config.yaml
model: "image classifier"
dataset: "gratings and oriented noise at many angles and scales"
train_examples: 395000
image_size: 32
crop_scale_min: 1
horizontal_flip: false
targets: ["angle"]
num_classes: 12
arch: "swin"
norm: "rmsnorm"
norm_position: "pre"
activation: "reglu"
mlp_ratio: 3
head_dim: 64
fused_qkv: false
bias: "qkv"
qk_norm: false
parallel_block: false
inner_norm: false
drop_path: 0.05
patch_size: [2, 2]
depths: [3, 6, 6]
widths: [64, 128, 256]
loss: "cross_entropy"
init: "kaiming_normal"
residual_init: "zero_last"
optimizer: "soap"
beta2: 0.99
lr: 0.0012
beta1: 0.95
shampoo_beta: 0.95
eps: 1e-08
precondition_frequency: 16
max_precond_dim: 512
one_sided: false
adamw_lr_other_params: 0.002
steps: 3500
batch_size: 64
epochs: 0.6
lr_schedule: "cosine"
final_lr_fraction: 0
warmup_steps: 700
weight_decay: 0.3
adamw_weight_decay_other_params: 0.05
Rows from block 6, named by matrix and row number. Each number is 50 + 15 x the weight over its row's rms, rounded and kept within 0 to 99. All counts start at 0. After the name is the row's rms in percent of the matrix's.
# proj: window attention output (model.blocks.6.attn.proj.weight, 128x128), inputs 0-127
proj.34 117:62 28 30 32 60 61 58 73 67 55 35 61 43 44 39 50 54 19 40 59 54 86 56 52 54 65 36 65 55 25 61 48 61 43 67 47 45 65 37 57 50 45 68 65 64 33 48 71 65 48 56 48 65 35 32 46 66 61 28 64 72 62 54 45 79 56 40 52 75 39 47 07 65 69 62 71 46 54 65 23 41 40 32 60 43 58 94 56 41 47 42 14 55 65 50 61 54 47 16 50 60 63 56 58 41 42 70 53 30 77 70 32 34 37 41 54 76 64 55 52 41 43 51 42 59 36 39 64
proj.35 106:52 31 22 81 52 37 32 46 14 65 67 62 36 42 68 43 39 54 33 53 32 38 52 66 69 30 55 52 73 28 36 50 29 54 43 71 48 42 50 64 46 38 64 68 62 36 09 43 33 65 72 66 66 57 38 59 30 47 60 34 74 75 53 68 37 54 37 49 58 51 66 44 53 50 74 55 69 31 36 45 78 35 79 37 42 33 63 35 90 46 71 48 43 51 39 61 57 30 51 51 31 47 49 69 45 51 34 59 38 50 53 51 70 34 61 26 50 33 44 39 60 39 40 24 70 55 56 37
proj.36 104:46 59 40 41 68 55 43 30 51 60 59 19 54 76 31 64 59 44 47 65 47 19 39 73 32 68 67 43 64 64 46 85 40 67 00 51 68 32 65 55 70 48 42 31 37 79 58 35 46 44 30 44 55 69 54 55 31 36 52 74 27 45 41 23 47 31 76 55 53 54 45 36 13 50 49 49 67 36 47 67 68 40 49 63 54 33 41 66 47 39 50 57 33 21 73 55 35 44 56 65 49 64 47 53 39 61 34 45 44 58 54 49 63 40 76 55 36 56 57 34 50 65 64 23 58 26 49 56
proj.37 101:52 61 15 32 57 51 31 71 53 61 48 53 19 48 59 58 38 59 52 59 26 34 63 29 39 49 01 50 54 75 36 33 81 44 31 18 42 47 47 61 58 69 41 25 49 57 32 69 42 70 38 59 26 90 43 48 56 39 32 65 82 35 64 52 72 68 59 51 48 56 49 38 43 56 49 47 40 55 45 40 72 58 26 51 42 50 50 34 70 51 52 52 44 30 40 44 63 34 62 77 59 69 41 49 63 54 52 48 50 63 54 29 83 57 44 40 58 39 64 39 71 26 64 30 52 43 50 61
proj.38 102:53 44 66 78 19 54 81 62 68 70 55 43 57 65 44 40 41 75 44 58 54 55 49 34 27 43 68 48 62 58 57 36 31 37 53 52 51 64 47 77 29 66 64 46 69 68 42 48 43 39 57 54 36 22 49 27 26 59 43 41 65 49 50 79 48 68 24 69 50 48 52 72 68 73 59 56 47 47 32 51 48 73 39 19 13 37 46 62 77 48 62 74 25 72 54 42 42 51 52 41 33 61 57 43 67 30 37 64 59 33 39 46 39 48 26 42 34 21 32 61 47 29 44 69 25 36 52 55
proj.39 087:71 45 48 41 54 62 59 62 60 26 70 46 63 65 26 58 62 35 53 32 54 42 61 33 26 48 43 34 58 43 47 69 38 53 56 51 41 75 46 37 36 93 59 45 57 51 65 53 30 53 70 52 39 25 62 50 71 59 66 43 33 36 46 57 31 62 58 82 57 74 74 44 26 66 87 56 50 53 52 45 38 59 46 21 45 54 40 43 51 47 51 36 40 46 54 39 38 62 67 38 40 58 63 32 75 14 49 62 70 56 27 57 45 46 53 26 31 34 38 54 56 63 36 51 54 13 39 93
proj.40 112:63 50 55 65 48 81 54 79 67 56 74 73 32 46 54 69 51 56 57 56 55 45 56 53 60 60 50 65 68 55 77 66 70 45 60 38 71 54 61 38 36 41 56 49 36 29 61 58 50 40 48 57 23 60 36 51 38 45 42 43 49 51 28 47 58 31 22 45 57 56 66 37 52 58 46 33 42 66 63 19 15 45 26 46 71 75 72 46 55 24 31 30 71 58 67 90 38 58 57 59 76 41 56 53 68 44 52 39 45 76 68 49 46 54 57 80 49 23 51 55 18 64 58 36 46 45 43 19
proj.41 095:50 79 44 43 55 48 47 57 58 86 61 59 45 77 65 10 57 56 36 33 56 53 51 25 67 30 49 47 40 53 62 42 48 46 49 68 70 42 63 48 49 37 55 54 36 37 55 55 41 27 36 73 74 67 93 34 38 60 25 68 55 35 75 34 52 50 58 63 55 56 63 44 30 63 29 55 47 78 45 53 54 22 72 31 66 36 63 37 64 38 75 68 47 38 51 40 48 66 53 70 60 49 38 24 51 59 69 58 63 94 66 39 41 32 54 57 32 35 59 39 36 64 40 64 55 49 30 50
proj.42 113:61 28 47 63 17 30 43 37 59 43 67 56 35 36 65 58 37 56 34 40 71 40 54 34 64 38 62 30 55 32 46 34 72 70 74 52 28 37 39 40 41 36 50 79 57 47 46 58 53 57 57 42 66 65 31 61 46 59 43 61 38 77 64 34 54 63 50 18 47 37 67 67 50 54 51 40 19 49 23 51 64 85 42 70 51 39 27 43 42 24 36 16 46 35 43 27 43 53 71 63 39 72 63 44 73 73 47 33 57 43 39 37 58 67 53 54 35 11 59 56 42 26 56 47 33 64 56 51
proj.43 104:73 27 60 22 57 45 60 35 65 60 58 27 65 59 59 46 47 57 31 40 26 64 62 84 38 50 52 58 50 47 50 54 41 32 45 42 69 58 39 82 38 39 50 59 69 70 60 70 50 48 59 36 75 42 47 67 36 38 50 64 27 72 40 27 41 48 82 43 45 46 54 59 66 23 56 56 70 66 50 24 47 70 45 25 58 71 65 87 38 78 40 37 56 40 54 68 43 59 47 44 52 06 46 68 67 76 53 33 60 51 39 76 42 50 46 66 58 57 54 72 79 52 41 46 37 42 54 48